Weights of a small model that predicts nearness at each pixel.
Model: 2.44M parameters, 48-pixel images, activation silu.
Training: soap at rate 0.0021, batches of 128.
Data: 97500 training examples, 40.4 epochs.
Rows from block 7, named by matrix and row number. Each number is 50 + 10 x the weight over its row's rms, rounded and kept within 0 to 99. All counts start at 0. After the name is the row's rms in percent of the matrix's.
# conv: 3x3 conv (model.mid.1.conv.weight, 192x192x3x3), inputs 180-189, a 3x3 kernel for each
conv.78 092:61 57 35 53 47 62 48 65 56 44 39 51 47 62 68 35 53 51 53 42 59 43 62 40 40 53 72 49 59 51 35 28 43 35 47 70 61 45 40 50 45 56 56 46 41 55 55 43 35 41 46 38 59 37 62 50 65 49 57 49 66 68 37 52 56 42 66 54 64 36 52 29 36 58 63 53 44 46 65 55 57 62 55 52 54 69 48 31 62 37
conv.79 093:65 42 57 43 60 54 56 48 55 54 46 59 56 47 29 41 29 44 66 48 52 40 49 52 55 52 65 44 61 51 45 52 40 56 56 31 58 40 48 51 47 49 39 60 60 32 38 68 47 56 38 54 50 43 49 57 60 47 55 67 44 66 57 56 46 45 55 52 57 47 59 45 59 74 54 42 48 51 42 56 41 62 51 36 57 50 51 55 58 52
conv.80 103:68 47 50 38 56 42 17 40 44 31 40 63 39 36 41 46 57 42 53 50 39 44 58 55 41 62 37 50 28 49 38 48 41 62 45 60 61 52 43 47 48 46 47 59 38 53 45 40 57 47 39 45 46 52 63 55 63 44 62 53 39 53 61 46 39 43 54 50 53 69 39 48 48 64 42 46 61 44 52 39 49 34 56 60 53 39 41 44 47 55
conv.81 092:56 55 60 48 68 61 37 69 52 57 52 44 41 45 57 63 41 41 48 51 31 52 46 59 56 59 37 33 39 57 34 28 44 45 65 65 52 42 57 69 36 47 40 41 43 46 51 60 53 52 51 55 40 54 66 47 46 64 38 48 52 86 49 50 52 47 62 58 51 46 56 44 48 58 58 69 42 34 68 58 50 55 63 38 55 53 66 57 54 46
conv.82 086:52 55 39 49 59 53 44 55 52 44 64 57 59 45 61 45 52 56 48 37 67 52 56 63 44 47 52 31 41 41 46 47 35 53 40 49 42 44 42 50 48 74 28 31 50 65 39 53 38 48 53 48 63 51 56 66 46 75 62 47 70 35 44 51 55 57 53 67 40 80 42 36 68 56 38 47 58 49 57 53 65 53 48 57 64 49 48 51 61 50
conv.83 111:57 50 46 59 47 45 45 44 60 36 59 46 27 56 59 32 45 60 47 71 34 36 55 62 37 49 39 47 49 70 44 68 41 38 69 40 45 57 56 36 40 52 58 68 33 36 59 34 54 37 62 39 54 41 53 32 48 41 54 48 49 58 36 40 40 53 45 54 47 49 53 57 41 48 50 61 42 33 48 63 44 48 48 35 59 50 59 43 45 48
conv.84 104:57 48 39 57 45 52 40 53 48 53 42 42 61 46 48 56 41 60 55 53 55 56 42 37 54 37 62 53 55 41 55 50 40 46 45 59 61 49 56 42 50 73 38 70 50 46 60 24 50 48 60 32 64 45 51 49 54 52 57 59 24 66 53 65 54 27 55 35 45 51 47 49 53 65 51 30 51 48 41 54 44 48 46 54 33 64 50 58 50 55
conv.85 113:43 59 47 70 37 40 55 45 63 57 48 40 42 52 32 36 49 69 58 67 39 46 54 46 48 42 45 72 51 56 38 48 34 29 43 34 56 42 59 57 45 34 44 31 51 37 53 49 44 50 57 37 54 52 58 47 43 51 40 51 24 62 43 48 50 42 55 55 44 35 65 35 48 44 36 47 54 38 47 38 38 66 42 61 53 40 75 60 38 45
conv.86 107:49 45 29 46 52 44 42 39 47 28 29 53 64 39 43 52 50 47 58 55 39 66 64 45 46 38 48 41 38 53 56 45 38 40 44 70 46 52 55 52 43 49 47 40 55 37 40 53 42 57 62 48 62 43 42 47 55 46 46 43 48 55 42 42 36 44 47 51 39 38 59 64 49 36 83 55 41 46 44 49 45 50 45 35 54 60 28 49 59 61
conv.87 102:65 62 55 34 51 52 47 57 40 43 38 52 48 45 43 37 37 57 66 52 47 32 28 43 45 51 46 57 52 44 50 35 41 54 70 46 49 35 41 45 67 71 46 44 48 60 48 52 45 39 62 66 52 45 62 46 39 44 47 55 46 41 34 50 45 62 51 49 43 54 56 36 42 50 37 46 44 52 63 66 41 43 48 57 52 57 40 51 49 53
conv.88 108:45 53 35 39 45 45 33 61 46 45 30 55 28 45 59 59 57 48 21 55 37 52 51 44 35 46 50 44 51 50 45 57 59 44 37 33 42 58 59 53 34 38 39 52 40 29 42 43 56 53 41 34 38 51 42 36 41 36 56 48 52 32 53 59 45 39 55 26 39 42 37 42 29 38 51 34 49 52 45 42 42 46 39 40 56 61 44 47 50 57
conv.89 111:39 50 37 37 49 40 55 40 40 60 42 48 50 50 52 37 50 47 57 60 60 49 50 39 40 50 48 38 61 38 74 44 55 62 41 41 54 43 58 50 42 29 57 45 42 59 51 33 46 37 40 38 42 52 43 48 48 43 58 43 36 48 47 46 53 38 61 31 43 57 52 59 60 57 43 40 41 28 64 50 55 56 42 34 56 47 64 50 44 49
conv.90 092:59 40 47 60 52 54 47 77 42 61 41 59 61 55 38 59 59 72 49 67 60 44 40 63 48 43 43 39 52 45 48 56 56 51 53 30 35 47 56 44 49 57 55 52 49 54 57 42 63 55 50 60 45 31 53 71 55 69 42 70 63 55 50 51 53 45 49 77 51 41 46 42 39 65 58 40 47 80 58 41 34 55 36 50 55 42 39 49 56 54
conv.91 102:46 50 34 37 41 75 66 40 40 52 51 43 42 63 42 53 56 68 69 57 50 51 45 27 69 54 58 67 60 53 53 37 45 50 65 66 65 49 44 46 34 47 58 54 55 47 38 77 35 46 31 54 44 71 39 50 45 65 43 59 39 54 56 39 46 54 31 57 41 62 51 48 41 51 55 34 55 44 38 59 60 36 48 66 44 51 41 50 44 49
conv.92 092:59 58 62 49 72 59 43 43 48 57 47 45 48 45 50 68 58 60 43 55 65 39 43 59 42 53 59 41 38 44 54 40 50 55 52 57 43 42 45 48 60 51 73 59 47 58 54 50 51 51 48 39 42 56 31 57 62 47 70 53 37 30 50 59 47 57 58 45 57 59 63 37 63 58 57 53 44 45 48 58 63 34 64 40 63 42 47 41 54 65
conv.93 103:54 51 59 49 55 43 47 48 65 53 52 58 36 25 49 51 56 40 21 28 36 53 42 40 57 38 44 48 35 58 59 47 63 36 37 64 51 45 56 64 55 55 47 45 64 46 48 40 54 48 48 53 46 58 64 52 39 37 46 47 50 66 56 48 51 46 64 44 53 37 42 62 48 44 38 50 40 59 31 49 55 52 57 41 48 71 46 44 39 46
conv.94 117:53 32 48 52 47 50 63 55 48 33 40 46 41 54 36 54 43 61 43 52 58 56 45 55 55 48 55 37 51 50 43 38 66 51 60 61 44 37 56 39 53 44 64 52 52 54 37 46 56 61 30 63 55 32 72 32 35 60 60 30 49 38 33 43 47 35 31 59 39 48 53 63 57 43 38 39 58 36 44 35 43 47 50 40 42 57 44 45 60 46
conv.95 113:66 40 50 48 40 52 34 39 42 41 55 44 35 29 47 72 47 36 34 44 52 68 35 56 55 47 41 57 60 47 39 50 33 58 45 59 40 52 58 41 52 69 38 36 58 43 38 55 48 43 53 64 51 39 58 42 55 47 28 55 37 44 66 36 43 58 54 55 43 63 34 47 63 44 56 47 42 37 48 50 55 49 48 49 38 55 38 61 55 34
conv.96 088:68 58 51 42 58 50 60 70 65 47 46 51 53 32 56 45 47 30 50 47 49 41 51 60 54 43 38 42 42 44 29 41 42 56 42 58 37 53 47 41 48 41 51 40 32 53 55 39 55 54 50 47 55 49 61 47 47 41 38 63 38 53 58 37 55 47 36 52 67 49 42 60 54 37 64 44 57 37 40 38 38 51 44 56 70 60 21 51 60 57
conv.97 089:43 44 39 48 56 52 49 55 39 54 50 43 58 64 48 52 39 50 47 37 42 40 31 60 49 31 58 63 51 61 49 40 45 43 60 46 49 48 42 55 38 62 50 53 61 46 58 45 50 55 53 60 38 55 58 55 33 41 48 58 50 51 68 55 65 41 50 54 58 58 41 41 58 27 47 43 55 41 64 46 58 56 50 49 45 52 48 49 46 67
conv.98 086:44 63 48 49 77 61 57 61 42 48 47 48 61 47 59 37 49 59 51 47 52 46 41 63 54 50 60 51 40 50 51 34 52 57 48 50 45 40 53 47 49 35 45 47 47 38 49 57 57 45 50 56 48 45 58 63 50 41 50 35 40 33 39 45 43 59 51 51 60 41 34 58 49 58 63 63 61 52 68 60 43 66 52 60 53 66 60 59 35 48
conv.99 101:52 49 43 49 48 40 32 67 36 53 46 36 60 46 56 66 47 43 71 22 50 34 54 49 45 56 52 37 28 55 56 56 38 70 38 47 58 58 38 47 31 47 60 44 26 53 48 36 38 63 49 52 57 35 59 63 60 50 64 35 53 43 49 52 60 43 56 27 54 66 60 57 41 30 60 80 49 42 48 63 47 41 45 58 51 54 39 49 57 50
conv.100 105:58 55 50 77 60 54 30 33 53 74 54 51 52 43 41 43 43 57 56 61 62 59 51 48 43 43 45 56 59 47 65 61 61 65 52 54 51 56 72 55 52 50 52 41 73 42 62 32 56 50 49 50 45 37 54 53 65 41 50 61 61 74 38 44 50 46 61 49 52 34 35 51 43 48 74 76 51 49 60 56 53 70 46 33 37 50 52 53 43 60
conv.101 088:74 41 47 48 55 69 57 52 56 37 49 67 38 52 50 38 61 51 54 46 60 57 43 35 34 36 45 47 59 59 58 59 41 58 42 52 59 58 43 35 41 51 52 50 37 62 49 46 40 50 69 67 59 41 49 42 70 54 50 40 36 47 57 49 57 44 53 57 60 64 52 47 53 45 73 51 45 54 49 47 70 39 70 49 64 57 38 52 43 84
conv.102 090:50 38 59 38 50 39 64 79 63 42 56 59 25 43 46 38 40 50 49 43 42 50 55 48 44 45 53 46 42 41 54 32 72 54 62 40 66 41 36 75 51 35 56 48 35 32 44 48 27 38 61 46 55 50 54 51 47 66 46 62 71 53 70 42 60 54 50 45 51 68 58 50 62 53 41 49 58 57 52 45 49 47 46 47 51 53 61 53 53 27
conv.103 118:57 51 55 46 54 44 28 58 44 45 41 55 51 38 44 45 34 61 48 53 59 40 45 50 48 65 34 57 53 48 46 51 44 49 62 71 45 54 34 52 36 39 56 41 15 47 36 52 40 27 45 56 53 55 51 48 56 46 41 45 54 33 52 41 60 62 48 35 56 27 36 45 45 52 35 54 49 35 46 52 62 18 44 36 54 39 46 51 68 40
conv.104 085:56 49 42 62 53 49 58 53 53 57 63 59 61 60 50 48 52 44 56 56 56 48 53 60 65 37 41 38 47 47 49 36 35 40 26 63 55 50 30 45 43 41 36 52 50 56 55 62 46 66 45 38 23 76 55 35 36 63 50 37 41 46 37 66 39 48 46 48 43 44 56 54 46 46 56 50 51 41 48 57 50 55 72 57 61 58 57 61 55 51
conv.105 112:42 47 48 44 43 38 50 35 47 32 37 39 45 44 41 56 62 38 25 49 30 60 51 49 50 57 37 57 47 52 54 57 56 51 41 53 43 40 43 46 50 59 49 42 42 25 35 37 49 50 36 53 52 32 39 48 36 55 56 49 44 57 39 51 41 52 57 40 38 43 42 40 40 29 34 53 55 43 49 41 44 38 32 20 75 45 49 37 53 51
conv.106 097:39 58 46 65 56 61 51 43 41 48 46 60 67 38 35 47 59 43 64 49 60 41 47 47 49 21 64 37 55 45 41 54 43 44 32 41 52 62 49 39 39 39 40 56 74 68 66 51 57 52 35 72 42 62 58 45 30 66 45 59 35 41 29 47 61 41 71 37 46 42 49 55 63 59 53 40 35 59 46 47 24 64 47 61 37 29 38 56 44 43
conv.107 087:48 68 53 57 50 35 58 62 55 49 46 49 54 37 67 28 59 47 31 36 58 58 47 47 46 48 38 45 53 49 41 37 42 48 47 54 28 40 46 50 59 59 61 54 58 38 57 48 45 38 43 40 53 72 39 62 52 55 54 58 52 47 46 48 56 60 50 48 46 33 58 59 50 49 42 54 40 34 73 32 56 33 40 31 68 57 31 37 64 33
conv.108 098:41 46 58 67 46 40 49 46 60 40 38 51 53 54 57 44 55 67 50 38 59 58 48 47 55 49 49 30 41 63 49 54 48 44 44 54 44 39 53 41 48 56 51 48 51 44 40 53 50 42 45 52 68 46 52 60 44 61 45 39 66 67 54 47 31 48 50 48 53 42 59 42 48 46 35 55 48 46 57 73 60 49 40 24 46 49 42 41 55 75
conv.109 110:56 54 55 38 48 55 55 35 41 67 40 36 49 60 51 72 40 34 49 37 48 47 47 46 52 62 52 48 44 46 67 45 39 40 44 49 33 25 53 48 41 34 57 47 49 52 47 55 37 41 37 50 50 38 47 56 51 39 39 42 42 40 68 57 53 56 47 25 51 44 40 28 74 46 51 39 33 44 54 58 53 29 32 51 69 51 24 45 80 52
conv.110 089:54 42 39 30 53 46 36 42 41 40 41 58 26 45 51 66 74 58 29 34 52 49 63 54 80 56 67 48 56 52 61 43 53 67 34 46 48 57 70 45 44 41 56 48 63 28 35 51 53 43 48 59 56 43 58 52 65 62 43 54 71 41 55 54 52 31 62 50 43 43 43 33 40 37 57 51 49 36 44 80 64 35 43 32 38 63 26 58 53 57
conv.111 089:40 29 42 57 71 45 64 58 58 31 41 53 44 66 54 37 27 62 61 50 56 50 40 57 48 43 58 49 57 47 52 45 51 42 50 52 39 41 50 57 49 63 65 57 71 56 42 45 50 59 54 55 48 62 27 57 53 52 48 67 43 49 54 46 47 50 51 54 55 52 63 52 38 60 56 53 29 38 41 63 49 64 52 59 56 50 34 51 42 38
conv.112 087:47 54 46 59 55 67 53 63 41 56 65 41 52 51 47 38 57 52 41 47 51 58 41 55 38 55 60 45 49 49 65 46 49 57 45 49 61 44 44 54 31 54 57 34 58 62 54 47 61 51 59 57 60 47 46 42 41 42 35 55 51 44 53 54 42 49 51 57 51 75 45 51 57 61 38 55 53 53 52 37 45 53 76 48 53 47 54 46 71 52
conv.113 089:58 51 61 49 58 54 86 72 57 46 53 55 45 49 55 77 68 56 59 54 39 50 53 55 38 30 55 56 57 40 64 55 57 46 67 61 42 34 47 50 56 67 61 57 54 46 52 36 48 45 37 59 27 74 48 70 38 48 59 55 52 66 56 57 38 61 34 72 35 59 52 54 44 49 33 58 44 39 62 60 56 37 33 48 44 43 71 36 67 39
conv.114 102:55 45 42 60 48 47 58 32 30 57 51 42 70 42 41 53 53 51 50 70 52 58 39 49 44 46 56 53 53 43 57 53 39 71 59 54 46 53 54 47 52 46 48 45 58 51 55 47 45 43 47 53 53 41 45 68 53 48 38 65 51 46 56 45 43 60 47 60 43 52 40 48 53 55 62 55 40 32 49 60 48 50 47 39 57 23 36 55 59 62
conv.115 102:43 56 46 51 48 56 33 49 43 53 42 43 42 43 43 46 55 48 41 42 48 29 38 31 58 64 45 45 53 57 43 42 53 55 54 56 69 65 45 51 48 57 56 48 60 51 49 60 46 37 52 62 42 56 52 46 52 27 45 41 58 62 43 52 47 44 44 45 49 41 42 55 57 61 76 50 22 26 44 59 71 46 48 33 42 42 55 58 70 45
conv.116 084:35 60 31 57 46 54 44 52 35 47 44 54 47 56 40 44 43 61 45 45 54 63 41 39 51 42 47 20 47 60 41 48 62 53 51 36 37 58 50 52 45 47 37 60 72 38 60 55 52 39 63 43 54 46 56 63 69 51 49 33 41 43 43 33 53 55 57 56 44 43 69 40 58 45 53 47 42 35 38 53 54 46 56 52 62 45 40 39 41 47
conv.117 085:75 63 38 50 63 52 42 49 53 68 57 54 42 47 41 49 48 54 64 35 73 38 56 46 58 38 51 59 40 39 44 35 43 55 38 55 46 36 37 28 54 43 62 58 54 48 48 64 43 57 69 29 67 44 44 55 38 32 36 48 31 44 47 48 45 34 69 46 47 53 32 32 43 48 62 54 45 44 27 30 41 54 54 37 38 31 61 41 62 76
conv.118 104:41 62 53 57 56 74 45 48 40 45 45 57 50 41 40 19 39 38 56 46 52 34 29 38 55 47 34 62 67 43 52 52 48 54 46 60 41 44 51 44 41 50 58 44 52 65 41 59 28 37 64 51 57 51 40 63 60 54 46 57 42 47 20 63 54 61 58 43 46 48 42 49 59 58 50 62 47 65 56 40 40 55 58 61 35 27 16 43 46 56
conv.119 085:43 45 44 59 69 68 46 44 56 38 44 51 59 53 52 36 55 46 51 48 58 45 35 45 45 38 43 39 61 61 63 58 53 48 42 56 61 54 49 43 39 59 41 55 72 61 39 48 60 47 59 38 56 60 55 35 42 51 54 53 33 79 34 50 29 51 60 64 57 71 47 53 41 55 51 73 50 45 67 44 61 44 52 72 50 42 55 38 45 43
conv.120 091:40 61 45 51 56 54 53 36 33 57 59 45 66 51 56 42 46 54 55 38 38 58 53 48 38 54 55 58 45 45 25 41 41 23 40 45 42 43 40 46 39 46 48 43 31 57 58 53 54 39 55 60 49 54 35 43 45 46 55 55 53 52 47 49 52 61 42 68 43 49 49 46 53 46 55 48 66 62 54 42 56 60 50 58 75 64 54 37 78 44
conv.121 103:47 49 48 53 46 49 44 60 46 59 49 37 51 41 47 39 48 53 32 53 49 46 37 52 55 52 55 59 53 64 45 41 57 61 63 35 40 56 49 42 47 73 51 57 49 39 46 61 52 34 48 60 55 47 58 53 71 52 55 40 55 41 33 64 38 61 57 57 57 42 45 52 70 54 52 42 36 47 55 49 42 36 53 46 34 46 33 43 59 52
conv.122 089:48 52 59 43 55 43 49 69 62 35 51 65 40 51 35 56 66 59 42 64 41 52 41 59 70 43 54 33 44 59 55 48 50 37 36 39 37 27 56 39 33 37 41 39 44 53 44 59 58 48 57 47 47 45 67 32 47 50 45 47 64 45 41 63 60 49 31 55 51 66 57 55 43 41 33 50 45 65 40 41 50 51 47 47 49 45 56 74 35 53
conv.123 103:51 47 78 54 56 56 34 37 48 55 37 45 45 51 33 46 38 79 76 44 49 21 48 31 52 60 49 38 47 61 47 58 51 34 52 40 61 40 56 53 54 50 58 67 55 59 72 46 43 37 61 48 61 50 45 63 46 39 43 57 43 34 53 54 54 47 51 55 42 34 50 47 42 58 55 35 47 56 33 46 16 50 45 67 25 45 48 48 52 66
conv.124 110:49 47 33 46 53 61 32 46 86 40 47 55 20 41 26 44 47 54 46 57 45 41 42 55 59 40 78 31 47 46 37 46 71 49 52 75 36 53 39 47 32 41 63 60 64 47 34 52 31 54 67 67 50 69 43 36 55 66 44 47 54 61 78 52 50 32 42 39 53 41 60 68 46 47 49 61 45 57 41 44 43 39 45 73 37 38 90 40 48 56
conv.125 085:48 38 33 52 45 34 54 51 42 45 61 50 64 74 58 43 52 47 75 32 73 54 55 57 68 39 55 45 59 48 55 62 62 56 70 37 47 49 39 52 67 46 42 57 46 50 55 50 45 40 46 55 58 54 52 48 47 47 60 51 52 54 40 47 55 39 51 43 49 54 49 39 57 45 74 44 53 78 34 47 56 55 45 55 55 57 61 47 59 49
conv.126 088:59 65 62 72 44 46 48 64 45 55 44 67 59 55 54 57 37 44 54 59 54 54 37 51 54 49 53 33 50 80 49 56 50 71 57 52 54 46 48 48 52 54 59 41 63 51 42 41 55 39 78 53 48 53 63 50 58 42 49 62 47 67 49 49 36 58 56 59 63 64 43 67 48 39 44 54 58 64 67 54 53 59 46 43 69 55 62 35 39 62
conv.127 084:50 58 74 61 46 32 46 31 58 49 50 53 62 46 49 40 47 57 47 38 49 51 46 52 65 56 52 60 37 52 60 39 45 26 52 42 41 41 47 34 57 40 46 40 45 57 54 69 56 48 30 57 48 76 49 35 38 29 55 58 45 58 43 51 66 61 44 46 60 53 71 55 49 50 40 47 56 47 65 46 53 52 59 38 61 49 66 77 49 35
conv.128 096:66 48 80 41 40 42 63 48 56 51 48 60 44 51 41 47 49 70 43 50 35 33 43 41 51 59 43 64 67 31 56 50 49 68 53 53 49 47 49 58 58 47 42 51 40 74 40 63 36 43 39 58 60 20 37 59 45 60 47 34 57 40 60 65 58 61 46 39 31 47 44 55 69 58 48 55 48 58 58 53 52 43 46 28 46 52 45 60 43 52
conv.129 091:54 42 63 53 71 55 70 65 61 59 48 49 37 66 50 56 36 40 46 42 45 46 42 53 47 28 65 70 50 38 65 43 43 62 55 51 60 45 50 55 46 44 58 43 31 55 54 34 56 48 41 53 60 61 56 38 46 54 42 24 57 56 33 52 59 44 59 44 39 67 54 40 56 59 58 55 49 54 49 54 56 50 34 55 62 47 42 57 53 47
conv.130 097:43 61 39 30 52 40 49 46 30 54 45 45 45 54 67 51 50 31 45 48 47 44 43 39 72 54 53 45 65 56 61 37 62 50 40 33 40 47 55 55 36 37 61 48 58 35 45 44 23 56 28 66 32 63 49 54 54 39 56 46 45 51 53 46 57 59 40 41 55 43 48 52 51 56 59 50 45 49 45 68 75 43 36 24 52 46 28 40 58 65
conv.131 081:39 54 41 53 49 41 80 71 63 71 54 47 55 53 53 37 48 54 41 49 40 49 55 49 42 47 38 57 54 53 36 38 50 56 42 62 51 49 59 41 54 50 60 62 73 62 43 35 39 58 59 54 52 46 53 53 48 58 59 48 41 52 63 56 54 55 51 40 51 59 51 60 59 56 53 46 39 51 68 48 62 58 56 41 49 47 58 60 42 46
conv.132 090:40 65 47 40 38 49 46 27 52 63 45 53 39 55 43 28 58 50 43 63 54 46 30 43 73 45 63 33 39 40 34 31 48 49 27 45 66 64 50 58 21 44 54 58 31 43 54 48 40 52 37 63 60 61 53 46 62 49 45 38 43 40 50 56 52 63 56 28 29 44 41 54 54 65 37 29 39 48 46 44 38 58 58 34 72 66 42 28 46 67
conv.133 094:63 50 59 45 42 36 36 42 43 61 46 54 34 56 48 63 51 57 50 50 55 60 60 67 42 63 62 53 46 58 50 41 36 47 42 30 54 37 47 36 43 38 47 53 44 34 41 46 58 51 42 69 45 31 53 41 46 42 47 49 61 52 44 51 56 49 43 46 47 56 53 43 43 43 34 66 51 46 45 62 39 59 44 41 50 73 53 63 54 54
conv.134 114:57 55 43 54 52 52 44 47 52 56 58 49 42 32 52 39 26 36 55 48 56 62 46 63 41 37 34 41 57 60 56 59 55 72 64 53 45 36 41 47 47 59 43 51 41 56 54 49 46 45 37 36 24 28 38 60 56 50 53 46 64 70 58 59 52 52 50 40 50 61 60 39 42 44 38 51 76 59 57 58 52 41 50 57 46 36 43 37 25 20
conv.135 083:43 49 43 56 68 66 45 56 52 53 48 51 49 44 52 44 52 33 37 57 40 46 49 31 52 56 49 53 48 38 41 59 35 50 50 26 48 52 68 53 70 50 48 75 54 35 69 53 60 45 59 49 56 66 55 53 52 48 48 63 44 51 48 51 52 42 71 48 51 50 41 57 66 59 49 43 50 70 54 59 46 63 40 67 49 78 33 49 46 50
conv.136 090:43 55 37 45 59 56 46 56 49 42 47 40 51 36 53 34 56 68 46 49 57 37 31 52 63 50 56 49 45 41 55 52 41 53 58 57 47 40 56 47 48 33 70 48 40 39 70 39 28 29 32 63 50 45 56 41 47 61 55 56 50 54 52 43 53 41 42 41 58 40 52 44 49 45 37 32 45 34 49 57 58 39 45 33 42 44 42 76 54 55
conv.137 089:37 53 26 66 51 39 73 57 73 55 50 66 70 63 61 67 51 47 78 57 79 42 44 40 45 52 60 68 62 69 46 50 55 45 54 59 55 54 38 61 42 51 58 41 44 61 60 36 49 52 53 56 69 49 58 47 46 58 43 35 36 54 60 37 55 45 30 47 44 56 46 62 37 58 47 50 68 52 56 48 41 46 45 63 53 57 34 53 55 59
conv.138 107:53 52 42 33 54 62 58 36 48 33 47 48 50 29 53 61 51 39 63 33 42 65 59 45 44 55 53 33 62 37 58 41 33 60 63 55 54 41 57 50 59 39 46 37 56 36 35 60 45 43 41 35 50 71 69 52 43 52 42 59 46 62 57 47 44 42 48 32 44 52 49 57 59 51 49 37 35 75 39 47 59 12 26 85 65 47 36 51 58 62
conv.139 100:55 44 59 60 63 58 51 74 43 40 67 43 55 51 48 59 41 67 69 72 39 53 35 43 41 46 61 56 44 50 51 58 64 49 65 56 48 65 50 62 54 48 57 53 50 57 48 47 50 60 73 39 43 50 62 57 53 60 55 50 56 47 48 53 38 27 44 49 62 39 63 42 39 55 59 39 63 60 53 47 45 40 51 64 57 51 51 43 55 56
conv.140 094:64 35 47 37 58 54 30 62 58 42 29 59 80 50 43 44 40 65 70 45 70 39 47 51 40 54 51 63 58 67 58 37 57 78 49 54 43 42 54 49 57 58 56 50 51 54 47 48 45 45 57 42 53 48 48 39 54 70 51 36 65 39 73 58 36 49 56 55 38 50 40 56 56 40 59 41 49 43 51 48 68 52 22 84 47 44 52 50 47 55
conv.141 088:55 60 49 50 52 39 53 55 50 71 43 66 39 49 55 51 63 72 58 61 56 32 66 51 49 49 46 55 53 41 34 44 46 32 65 32 55 40 42 38 46 37 52 40 45 61 56 53 69 57 33 46 57 46 48 43 43 54 52 45 56 45 39 69 48 50 58 50 51 33 65 49 53 46 50 49 46 49 48 44 59 58 49 59 45 77 68 63 53 45
conv.142 097:50 56 45 50 49 49 64 57 35 29 52 50 46 49 40 64 46 59 13 44 59 64 45 62 57 49 60 66 56 33 38 64 63 57 50 52 34 59 49 56 41 36 54 38 44 52 39 38 48 43 48 40 46 67 54 67 53 39 46 60 48 60 62 61 47 46 45 51 44 47 48 48 52 58 55 42 49 44 48 55 51 34 58 47 75 39 61 44 55 65
conv.143 087:53 54 36 59 51 49 68 43 46 50 40 44 44 56 38 37 51 58 55 51 44 53 46 46 30 47 52 60 53 60 48 71 52 54 40 33 46 48 54 53 57 46 36 69 53 62 41 39 52 41 44 38 63 47 47 61 53 53 39 53 47 50 30 53 45 51 47 54 48 52 44 48 50 41 31 31 43 36 53 52 73 30 53 65 62 56 64 39 73 46
conv.144 097:46 42 52 49 60 52 43 56 52 44 47 44 43 38 40 72 49 49 49 33 23 54 61 62 50 40 39 49 49 54 72 58 49 46 52 41 45 43 35 39 60 64 47 47 45 41 43 40 43 49 51 42 44 50 35 53 55 48 46 40 55 57 50 55 57 57 44 39 43 49 48 62 44 47 32 58 63 65 35 47 51 29 64 40 44 53 44 42 41 42
conv.145 089:56 51 61 53 64 43 57 39 29 43 73 57 51 50 48 55 47 48 66 49 46 42 34 59 49 57 46 39 45 42 32 51 42 34 46 47 32 46 39 47 55 70 30 60 28 59 71 45 57 59 48 45 67 51 57 47 48 51 59 64 59 52 36 60 58 44 45 67 52 46 62 44 43 68 70 49 40 56 53 53 48 69 43 49 46 57 58 47 70 33
conv.146 113:23 40 58 49 48 35 49 52 47 53 45 50 41 50 48 61 42 50 41 47 41 31 50 41 40 42 45 54 50 47 42 52 47 43 52 51 52 60 48 38 52 57 31 44 35 43 58 46 45 46 40 41 54 41 60 45 41 45 57 36 76 59 54 53 45 46 60 44 51 47 30 50 54 58 47 48 40 45 53 54 47 44 36 49 44 48 46 49 28 55
conv.147 109:36 48 54 48 53 60 37 51 57 56 52 39 35 48 57 44 34 42 40 57 30 40 53 43 49 40 46 48 69 41 50 44 61 72 44 32 37 50 33 51 65 58 55 58 68 58 54 52 41 49 46 55 44 64 61 55 56 44 34 70 57 41 41 49 52 38 50 59 50 48 30 54 59 42 50 40 33 39 50 32 51 40 49 45 47 58 70 50 23 47
conv.148 104:45 36 41 61 61 39 48 50 55 27 65 49 60 59 65 42 32 55 50 51 52 51 44 50 39 39 48 42 50 58 63 50 41 69 43 36 52 71 48 54 56 41 62 64 60 48 41 42 56 48 55 26 64 49 49 52 41 47 55 67 43 67 38 55 46 49 40 52 36 56 46 50 53 42 54 49 51 39 32 67 56 60 40 50 39 51 52 63 46 30
conv.149 103:43 45 44 62 49 65 54 47 50 33 38 50 40 57 42 42 41 41 41 60 53 57 55 52 23 43 39 60 51 58 57 38 50 48 49 56 37 53 53 37 43 40 40 65 52 66 55 49 50 54 57 53 64 45 46 56 56 42 55 45 52 43 53 67 47 45 58 55 53 51 49 74 48 50 51 46 49 54 48 44 41 49 52 43 75 46 45 47 38 51
conv.150 108:47 41 49 46 63 43 61 60 48 51 50 52 29 48 52 32 40 27 37 62 46 23 55 46 27 60 54 42 66 30 57 53 48 58 46 56 35 52 47 57 40 41 36 55 47 49 39 48 33 53 60 33 56 54 45 44 38 61 48 51 57 40 58 52 52 16 65 39 45 34 55 55 54 20 31 54 44 41 56 50 77 29 65 40 46 49 60 61 40 55
conv.151 117:45 47 57 42 32 47 35 52 45 48 45 53 38 46 55 65 49 56 68 52 31 72 43 48 36 54 37 60 51 66 61 55 55 43 56 49 47 64 41 30 35 46 63 59 55 69 48 45 52 38 49 53 56 46 59 50 27 40 51 39 47 45 38 52 58 34 46 32 40 43 50 60 45 41 31 23 33 59 55 62 55 48 44 48 45 51 53 57 38 48
conv.152 088:82 59 52 63 54 40 66 72 74 57 47 51 49 59 54 61 60 32 55 54 51 42 43 61 34 46 47 53 44 45 41 57 37 46 68 37 44 37 43 52 39 60 54 45 54 52 54 77 51 51 67 55 67 48 48 42 61 63 60 58 58 51 35 43 60 65 53 49 54 60 51 61 70 47 44 50 69 45 43 57 46 43 67 40 47 63 33 56 68 43
conv.153 093:59 38 57 34 44 29 56 53 38 29 46 51 36 41 77 53 46 46 29 54 40 50 41 52 42 55 38 58 46 49 49 39 34 44 44 62 63 56 48 47 59 56 44 46 53 41 40 50 54 61 58 46 55 36 42 39 67 50 39 47 53 38 57 46 43 49 47 48 59 47 60 51 53 48 60 45 33 50 51 56 41 54 57 38 51 61 57 26 56 56